config = dict(
    model='image deblurring model',
    crop_scale_min=1,
    horizontal_flip=False,
    translate=0.06,
    norm='batchnorm',
    hidden_act='silu',
    widths=[64, 128, 256],
    blocks_per_level=2,
    init='trunc_normal_002',
    residual_init='none',
    momentum=0.95,
    nesterov=True,
    max_steps=10500,
    epochs=1.7,
)
Rows from block 4 of a small image deblurring model, named by matrix and row number. Rows with one number belong to one channel. Each number is 128 + 32 x the weight over its row's rms, rounded and kept within 0 to 255. All counts start at 0. Numbers have three digits each.
After each channel's rows are labels from the 100 images, of 14976, where the channel reaches its highest value: "strongest on" is what is common among them. Only what is clearly more common there than usual is listed. The data: small renderings of single solids in any pose. In brackets: how many of the 100, against the usual share in percent.
# convs0: first 3x3 conv (model.mid.0.convs.0.weight, 256x256x3x3, each kernel summed), inputs 0-255
# convs1: second 3x3 conv (model.mid.0.convs.1.weight, 256x256x3x3, transposed, each kernel summed), outputs 0-255

convs0.146:129194130122143126134098121173149108197125132126114130156098068137115125095143157132112110162202175135189170146083081163191175122140155159202104139106162111176107119221152120206102126177118148179136101149152121132158118123095179106133143128116142127125179148063113169160147151184186122126146176113136147118148138073145175126165137149114108175126122162137134134102154117158137157112167102148138143065177141189150099144164142144126155132181150113158135160143122131124142148170109182114148150109172113186171138115134198141167143136134173107138137128170114130102090127138140138113112082162178151123157158130180117106155200136126109174158176252108179164129194122104128135185164150161149107171156147124125129153117131146205135145143103122148228139126149117120183115181113123
convs1.146:135100165139111130133189121080103134153132135146154148112109171135143213144103114091139126182145118120085185113157121196108145164179143200113143119123103119111119236065156142164135125082146108096153152102123117155104124141178126103124146176123160090148111086182131140226155107118137139110135101090160103102095120114160157123147128058172127095101090164145124107122120095091115095170155120119106182124127174155080138135126104070111163091121094136115141110079143174096081106117143147078070157159169165175138103208124080098125145137097121168138117181100138189141114092144168126133070247091131080156076144119146175098180133124169123183081155091134118095140127091154095149122119131132086122130078105138155126095100142139052139130126131092159087161150105164112159187141149124
strongest on: plain (94 vs 59.9); black (51 vs 8.6)

convs0.219:175058142166195091149200119095141168154110123126156179152152110159097111161193141081170091142142069145127119078141082170114136115105141141155143104152133160157120145124123109119098121126126113105194117202083115127117104124123141173153113075110099112165113127111105105149160111127120146130172133133163125151092133170180090170172167094136127115147091088141182148132126131135106124085092148099149136118108139144115158091138119123023154114111161162117096128089157146106145158107220135123071145116140112111242161079128164149135114116102181106136098126111052052075148136131141093137097127092145076072169077140139147081110117169136117122098123105109139096185151165117108110117180153116059177120157053154068147086103107145128136189146093167142145119098064165147120117116105078
convs1.219:023086100138111128133113211210109110109100146185138102163128090040111170076162109188085132115123128193098122112134094104141054144146155135151153175125109168164178111063140171114155130107116122162160144113075150120139047157115116208083162129104097127133134126149115127107147115162111097084095165151095161179192156086150133105066161107136138134126133165124114118152154110118121157132136093158062135079092102120065078165114076149140126074169094101105136095158138155095137096131122173132161125155149144164084149113145176113083099129147084125174172111128099138187133143113143143092108148106130158138172109157159139192118146141138149161097172100143107136134098103114172133101085139130161060162159117120139111084104132156110136131092147029118099152108113106079125151122137073
strongest on: spring (26 vs 4.3); bumpy ball (25 vs 4.1)

convs0.118:112174176048156177137133159136147104142121141115198143199130153183125127150186048162117114081141117106119114062167120173162150141123172099131096130144141119137097114126132119127106079108189102167120158140091126081117135118141120170170079154059180095148180099214166210125147120155129105140135109216118138141149131169129138124130150091195137127088097168143104113135196141163155137201109093160146108081118120147175132108094121151109110135165116169168152099150085120091127142111122150138169195090147187118100181148125147116140111126086144150191072113097137244109135143144181107177125131070167106143108114200141137124150092147164140111119152172071120186117135132165145134089126134142140115144127161101150107133131102116125123122151171119138108090114083118122148201116148148
convs1.118:113085149177107106128116140151126138125177073099112122091134112084085127109134154074143125155192132173160142146111182132079140131120091129148162124119125135139159147128112111116139159121062129123097095038139100176121115148158082074103101145126107165131116115085079136134103144052102134131142142092170092110153160180141144081100087186059117158134154172101164161142127079098105157156180199089087078139177085168031161144166121130200141119121092139108126128124130162147057086231159103107196107140090079139178100090146113119105136142124110108032146133152151079162115088108093093097147120160093121160123142065100162113084116091085148115155102132139112158091095134154116159119092160103083142125147087184149162136086128179097123093162175119134098124117133144112110119140119117
strongest on: metallic (60 vs 33.9)

convs0.45:129077110111126114180101116126151169113130160167173124137111138124127144116142119149122170150194186142184127148085159146134133130147129126157166041181163184169099113195153107145126129169123083112170166165135152135146202079100191107119101119133163105085127155106146159157084136113167147095190162048102113133062114099114167099150105131070139107122103085135138125174108099171131116150135120137088111135133172113162084163110098151051105135170146103162061126108148107143172127151094175052138107179174152124096114129158130144080110159100159120124155148163099094101070137149190108120169119085151097085151117093145162153095109115088143144123150178124142172149130091148159119199105205123111102114162147174114162110112077146234162170135097120129159138172147168183130152133143157
convs1.45:094121138103092105149148141105021158168090146197144129134193125154098171114118147180137128111138100107134185145102128113123158162118169122147161134169112098113219130147115147159169081095131116118095112107101129143101112144143148143107083154105143121140143116174147096085174128141116140143052084152112170106138137105136087183141163061113135103150144111161074129111152122145140111115105155119109139116218122093077184137101107137158129153166180088129172110118098143134106146131165162161129127098142134086160162157166169208175128130166150209156128121121103088146058130160150187142114173184192149075049152155131152130137107158216078174109134161114139108125108115126127156079129090187121200151104149098169123108112065137112081113160107143109087164090136130109162106121186108
strongest on: plain (92 vs 59.9); black (52 vs 8.6)

convs0.2:148150141115143121206133108157139122155115115190135149149163121108139127146138106152149097139188139148184175141137098142193179119147142135102112133090148148073168151168124125210138115159135110158123092136132106099173140162174138110109153125118103147132102129162147150179132164159186143052120208126096154107103115153143171123181078159109172133086125139141115137142153136153085141091157127106118161100187159189126119156136082135131146125159195119147139185135109110093147134186112220113165170161239087148139159149122186199140124165173157133132126157196118101117118113143138204115119116091177149163174112112160137101142176122104127167183150162082192136145163136177126097188145176147111096147158143115138139171136103130222108145156117105109131143113153126072141141180156176
convs1.2:132136207149119144156255109120140147138137149121137186135087151108109190101111137089133116166115117142130113136143107203133129203142112185123123138105139156162130220108109132144101096047105119087136224125134137111105132153157150102108137088098212096142159086187132137205134132160116083130155093095184130122133106140178153078124124109167164129160137128166118088120129112119106098190150107127100172143110144130094156148115131119124172110107086174118143131147176174109114151089111120102121156166136133153141114176162108067136143125087113152142172136118161171111144126129187154114092214126144080119102120120171177099183150145159101123113170119142141161126103128098101156095104135136116124125112108130155147096105116129057131151149122094194000161145117128113096173079121134
strongest on: matte (63 vs 32.9); black (55 vs 8.6)

convs0.133:125106088147119074098127158160121054147091096124159124142140153135139128199181100126154135060112148133093132175187148140076131123178085194115106118183102129099105176130120106101110126130069115187093134125084166125076154168079108143158113110077115087127162119137090126111101137103094144129188074119204110102088135113158109145155125066153172116139114112099108113085140176134164162143068133103144120064103129133219204101127099125093151135117146183130099113171102110134147088120194095161143187092112092138097076125122117143090144056106096107117085124103047127074140167114160122094107093141117124128125111085103069163101116114139126109158076122115125103164159103112140125131069145137113116120166031134134126123180103126080126222169129143157107099109107126177120169124133119
convs1.133:105147124109130156147166118089144178140128147184056139131143093073110138072178118089147166157155098122120128113099141098127105163073164097131106173090081085158159147075128108128141168105190189120166144101135132062149092112141165159085130171122124162121144144185130129139172139182134129138106152093155192175133160120143169107090147096122153180165129160106239150171119073086113156176099113135109150086150112129026075128070103128105108075116132148101153144119163143127117141146126131065178194188128180170107139159102168149112131166148167167124128184124182144139118116135131137135093191087149084142143125154133199120144163163109124130195131071168156129061125156132074132115092096144136107172126190118130140086161128169126121077094126103142164110146145140125112118088158151
strongest on: white (26 vs 8.3)

convs0.194:141175142104152120144139129130099136163134159172130123178149120152148158163118121183171102098225156128158186128146071131179161091181160114143115106091170123176167116191126142174094118181148127142124113134138096122143137128092137139106118102079129181131077110131155137157128165168217093146147185104108145136091096077143165123195128153103129138085134117143109137123143126131128140135147127104127139100147140202108126159134128169091149131190146100173113144127114098105128110177106214154162138119137092159117118140158220146170065145120180112144137086186089137124139129122096130140157142133088141156161159093131127118129143128101117164204129145075125124130173129132111162173160164128157094161165114108132108146098144197213124167098140088200226121109142100088151090162236128
convs1.194:127124145112146149138217128082165130147109116107156209137096168134120206103076139109138107171102106138109139131118114196132138165132132133116163116089098097140111252066101156168136102094089128085148172121108128134121109153144091116112135130137189100112124110172141139214114139141103093098132111113169133141182110125146136126142088043089193111169126135159124133169106111102104104113113144116112187107168147111088104142132114134147165086156122221109129128145169174102076131086117154082109163148072142128119112145157147080129161130087088126136146118077133120131136128132156155119088255126143068090053124109166169095142129160170100140117178089157165114110117109135122145053116102117098108095073135140121141088136109094092139125150109103206130185139126112108114147108087123
strongest on: plain (93 vs 59.9); black (47 vs 8.6)

convs0.115:200088128174110170147110129164116086107104076086097101114122158090207167102138089160075121115131151148113141149129118119112087151141074112103157143129191170137158165117109138131117138094127130137113122112121115093145119051155121131115092157149083170101154142121103066155175130128118154133138136164130177136186163110096154117116110143113112141179150122138061100143090106128165127148031109140078114070148172119156149119138145210155190163156137131145080150117159126158115137109166108135132174117122124112077068092114121103085072145149106100181170185130126169165139145151070140130136174129092139106191121201083119115168125132099082134116096137073146141103127098089108118131198084113115078110149136130177109183125122143120129232097222182094105078166120114172147153150104162
convs1.115:072086128066109148116144089125142113144157126123149182135130120112152145145147129065103148141134111108145144089130111125138126111121186131180145156083099089164141146125136101095204054107120119107159138183162143134077130192157126160151175125160133076124123146103133150141144109101147179113131156074094146126063110156146110120127169117151121132130146150107161175135118117146067136098162124129130125193156086121091112156081113116096129160135137125094171150135096115040089134185087151083100129150155136182115150151189147141176153112141125123102087151125134090065095114171167147150109086093152147227082116046136159147131104091088150111151139167112142094139152110246103119095104102149163130125155122143077122070166115137188134012138117062187133147135101183109131130089111160
strongest on: spring (30 vs 4.3)

convs0.202:146126194136150186091117132151112137127081180171112090135139105101089175164136118089126155101163122136153063116136120089108124122153144120157124107119093134068145109222095112153113146096193116160117148128107111157123150105055133162105142093077131190129105151122086061134141147127125104187100164129088128123096105139168143106136159117130108135115081120131056119045160111153154100125108153125148119126074181234154156122103099141136130120067164112129111131113066134105160135091070142138104189134144064161119127106052164189145074104142098150137155132146155152173173142114134050155151094164147145126134132142107134184172101142117095118206104141150080102136140113187094157151122156139138153168117142083125110122118180119242120143110115097106165089110156099097157122152123188
convs1.202:117160147151159101100192088112175136078145103083161182127145136126159200110066138136101068183116126117154126144110117209115141206159110115132112114108163161150120202087123142182141098129102152098129140114124104119134141177148126098149123168103176097135100100243160128208087157139085083096116112122151115089144137134092111142145131064168162090174102092142109124151104126069097123130172170132073148104169139080113091127136140146087173105156145213109129161201126175120102125145106164121122099126128102096153097146146112107137154124092127106112144119134097149124083118097186191118096255114159135157074133114167142108135156146134150131153150119156092164134169116123092165065102088146116108132087121125137134078123126131113150098134149100155121189140134165074127100128113124
strongest on: matte (62 vs 32.9); black (51 vs 8.6)

convs0.10:119137094173155174142131179171123111132108108118183112143117043128122137215190149068146126189169163119130125095036086158130148086085136105124107128118196106118115142203095125126139159138182116112158165142121158157136211145072107141117164145096178142180122127148120144153111108161130142076156163134134128116172071121165159131111088191133105090142136177135115112197147112130154128145158086134122150169115160152124106153139088131090129165126106126177136158134095077161162163171130134152136130114170090132118181105121146117122089195143151154159188129150154159079105090121096124124156201146212174148170141230140143143111074145111144134131093157086165133117097124158188132104072106107109133108122121204153159140155131110132130128143101180168171108092079171164113119116130142
convs1.10:166140097133100097177142126123097086085147105120077159143102106137148162066091128171119131119115099075125121150164114095141095155122120129094133128151089183121198127050105116109114116107105083126080183137094146156085075124171148138138125097150078096131113077138097139123086176082145094201140141099113129113142088119177076087140188078114160144071129144130072129090110139137066084092110162146155129115136146071089170151112125119122108124158061102113149155093139132053120101114125183157066139140148131132194131132123173105085163150116090129143165147086112073098154139127184172113104114166032058147105163094114114104120195131146142096088193150121073117148120140091075175161150140096121118116136149107097130072060136152112122147140130061099071134158164119114140114086077150
strongest on: plain (90 vs 59.9); black (55 vs 8.6)

convs0.167:183004107095118145124127079156112140125100170129145116089084168142128156163084109158106159086113093133127113101153084217126136134170117148142136157139139123122125165082126132167056092157070166142090134105088152112126149119057114072166146180167101137132145152109111114121152126145114141152121138147148131103138105110139107067056097090130132125172110082100068082072131146081141140118137152167133100156143106142113120155100160094067126010150068125116173129032056142162066163135114143093126101085143116126092137129132160106113143137128158160137115111141173121105162183076193098136094134089164134098117108109098117112051066107126076127134146146138153107124114107070134110133132115148168126142105153149172126097132177081110128116122128157158109112101063085092111151161151078
convs1.167:084235145105163146122142194142127144105132057144117100142146059087155125096136187094166074092139179124096127143135170112090083144122178147179134125121138058127091119116121137110182114117167076158142154148164142105123134126124149171137133155107126159114152109114171208129078163141113051070150140156108101148154197191145188210107152117135097135112186161179110145089152148143098128105066094108112181092132142141100125105134161156188144160151140134159151112154144122133130106155113153131159163149125139141146151193082126094131120147080138119091114118162082121109124150144078067121112145090096114179099098118107135168164140169125145103122128105107096195114103140183074156160084134085093054149128149066112190077137078152094104092112160091104100146125139159095151110125115081
strongest on: black (25 vs 8.6)

convs0.220:094055221141120099097141150168108116137132138147071159128135127168062137120114120118105128060141165099112130117158147092136080106146121156104124118116128129139127206111168062122103134107138120088070064107141100123137164112123115167102097139134099075146140146113136093105067109179125190137118111130165167116099147125148170106146115061186109131122083105098074138082115082105182106160092162163133130079154134108184144127129119092098160053100139111139110110174156201142117080119211121144109169134126064115101059139118098114130128077094080143133129158111097120126121208096115127150140080072106137088125087157092114114093096116100098107119122137115122115191124132078160125103132176142150065114160125059091182168131109123091113137081161141113086092036129085160130149132136184
convs1.220:109147077095139155158153144163154130148113096139145149149155121081148194117144085140075124135153133108187148143141109169137141112122139099132127052174135069128127115136136150154177132077094135222214127202106180162088069123159095119109116142088143154128127101183098172172176135154159087109179140118172094155129115184142093157090124142148115101167109198157125106151134103099108128157153112076111162122128124158120040134125112118153123179133136149075181133153154145090135171146082120145130098134133226168148180180129172132101184126147144125110159059097131143156146092126154152112117163129105137194066137132094117084092151121148097135138108048103167101151121087188110143108106096149118105179169126130135108102135113168088158200181100107147166098106097145088149104162104098
strongest on: metallic (60 vs 33.9)

convs0.40:151129128118149172195123132159139158198089149150116128158163115076135146127124130164105100145221160149145184165124149146132170090148138117192117135098186110137148168224190120156115121164145150152189095136108105100185108138088129141090112134160141157124128159111178158131115201134206132100124188124111141110118149114120151135183146156122155133082127158141148143157174119153115154092179128098120153122179163195124092155138142150130167176175170111174109161110136140124124119135105172118107144123189130168100142178191150196172075171140166143125140147180086137108108127164133156127144123130146106150161155123167114084111181120108159149176145157102131148119148153187152112183158167207155084163139141114115115159131080191216104155123117118161192163144134097129170138142202156
convs1.40:121136172135150147159235151137152122111168150123155166159109134108113174110102128100110146179118136104118149100111117158149138171158130178120111130075095115124131255086105103129121135105099105120129110103135106135067122156225110108114160120100176108162116064190127141156148090144118120112128107124134127134123109146181144092113119084145156120122112130144083132097140071115091085127125130110108181114105175115072129159145097091113184094072080134127125108147187152115094150104128147088082157227096143136107095219131081041132166125104129124156154099038171180134172118128155151143099239135146102086088138112150164103161115134125118128103169077185114151124144087145107153071127102089098129106121111118152138135098118106078150122158118094124067154153128126115104166137104100
strongest on: matte (63 vs 32.9); black (50 vs 8.6)

convs0.139:121114097132095086113130182126102061138133170157171139101145149145102070140084159114113083105138133145155173158129108095112135097104149159143093188113156049174173115138158108149131137107084153090090122074103148157129114088139083149032165178144093095167113130110123057155119123061144134135151130157136191096120105107162114157159132091070116116157047140155173133052116114158058141173060114119130119141137138149101119102182087153146102098127124103109132119107153126099112121173153118066127116024141066163187138087134115124110129128190168109184151109145101091077149159094171137159057125106121080153108180076097090103111164160095130156112096155115107096136147135109099120134128112134089111122181145161062147118132096108132087163144200127129170107119079120173126143130152122
convs1.139:053151130107121127160133184155117139156110114162133091167129140089132152105173116192125109141123174109113099075136118152099138168158134093173168112131174249092099098135157164097228106131133145150108081155114108087069106104111163136185087107105139156174116124111130138087082108162128122064092134127159071133157071092145134194144095112120095165124140156112118153212135172117178169103149083136119121101117121161113134177128140093123104159144175083157063151154107138156150126128177126120125155178113141127056143092126158191091099131124177122159089123172147164099153085171131123145138126128130144081184150152133137146112099112130119135078114072145181165142066132144170111158049061164149104108129082118145159068115113153096132158086159099091129093116169116126107097148157087
strongest on: black (37 vs 8.6)

convs0.33:058220115089044106112106113171122102145127122155080117097108099134132157171074214105061127147140121157102118151108149095120176099098121110094111112180147159094140098133113127117133109127093168079136120098154102102096125103132136163149148124165179201109194109153159148102171119128079136074093129122179148129127187127138085079105150128149086091091131152130049087174077126136157096105148116106107110116086082140119141082171104153167152181127149115178098111139085105093108174123116139070199126172129182088102143141114131148131047124129110076143134136110059151229105142102152153109125110180125204143122040109128084106143104134110124125119080118126136107084117095089096087142129131150077125196159124142137137148140099143143104131125110120093146159152160146161149084126134099
convs1.33:143125139098148120122166090131133131150126137131084128148078117105128124141097099077084145101091085157156106104120137126157107144133151105126131123131117214130134156111074146130137096099123113135200130148119135104057163141135101080068122145103140166135130109179130129139128130064105093130140093091122051130124158107152138079157084130182149122148154097113173118035153119092114162146220122107097124125142120146185103072096171131093087141090122135075145109059152086136098132140161139156138141109100124112160120128125140157142108124144090139141144149119110132114136114127123095100119164188204120234149125064109146109109146106062105050110113159160151082088093104169147124154176157113255132105147139133092128162125128098173166077181167090178072117141142169128100168165148141
strongest on: white (26 vs 8.3)

convs0.254:161151130101188108148146112195189144169146123144100153182089119142123077136127145130134143092196106081154130106181140099159136098190119109149133147096139182123136151199089128151125108157163124162131122161105091134170141190071099177084096147109144123171174125087113185174130177109166151067138104128160141087115113131140178148135145112123137178101156172136099111148148131119148151145120087140138179100135128139154098163152130038084198067147114135158135151101137093154139169116140176132203182096161083136129140125146148170131123151130134178159124146143057102085132119138104100133169098186128119128153091201097100146105187156093148125137134184077135122140125163138124129167090194154183160116156158142118199149170097104186140127147162123124178113055138072084159140156177175
convs1.254:141126138143137071151100127189126112118162162115153177094074111130116182102171138123140130126210162128119103129115151128195143161218098093105098115072081156172188139072102162152121084123103110141150201107124141120141111076154134152146105119152131152171130071156156161124145107086150137123134202137138137151124138125122140091134117117136170138072112136158125093109109095121151068163093170109085165077142152128053111109150117117171167144128029165086114147099143139117159107218131174116160109171127130200131119172179146095168161100129114085136167126090121106162139171137119181105122202080100092131074154090151133136142149115122124141176142053120096136114101114123116134139097097045087105157164148079197103124093112117123151170179076093146102155141100141157094120094102131
strongest on: matte (64 vs 32.9); black (47 vs 8.6)

convs0.69:115168171079123099196143122188125090186124155138149164173094101119090131154152093152147150153202187099119159151150086165192193176108126103107129162148162159115085107219145180181140143141146121115133161149166114119167093139111145133091146167150152152099100137113123139141166181110223114103118188129106169108094101125145180108132139150133152162126153139137149145131192130141134121123140092127141164147109107191144101147152147113109150154168119148142139184129122129169194108194103213120131137125180097103169138166140146165127102138176161137115145124210126125086133118152113165100157126133160124134148097187169163143118147143119115160156133219123185171149137136116123125174129168165156173165130136105142131142101129187210134157122123173159229112157158106077143114167166109
convs1.69:138105148164124149132203129134154148115161091146179146131073120138126124113071101053139153143134131130100153137137139160153096157174119177135111117093123147128141206041149127183146085092091108101143158101110145134123125132185129063100133101061138136208150106187145132145128138106122136129141078096123118129151093128187153056170138053105162128103111144147134132121140091126103090124137125124122110112119145135048135175119112090145141094139086118079119146088111139090098148100136178107091176140118173177158091176162187088129168134100114204144159152063149167143176077114133174126088222114091073103074152099103154104201180160115148119101136123136132167146145069154070115122138103094123123103099116173160137120084158140105142123160105064179066155123169119114110163129130167
strongest on: matte (63 vs 32.9); black (54 vs 8.6)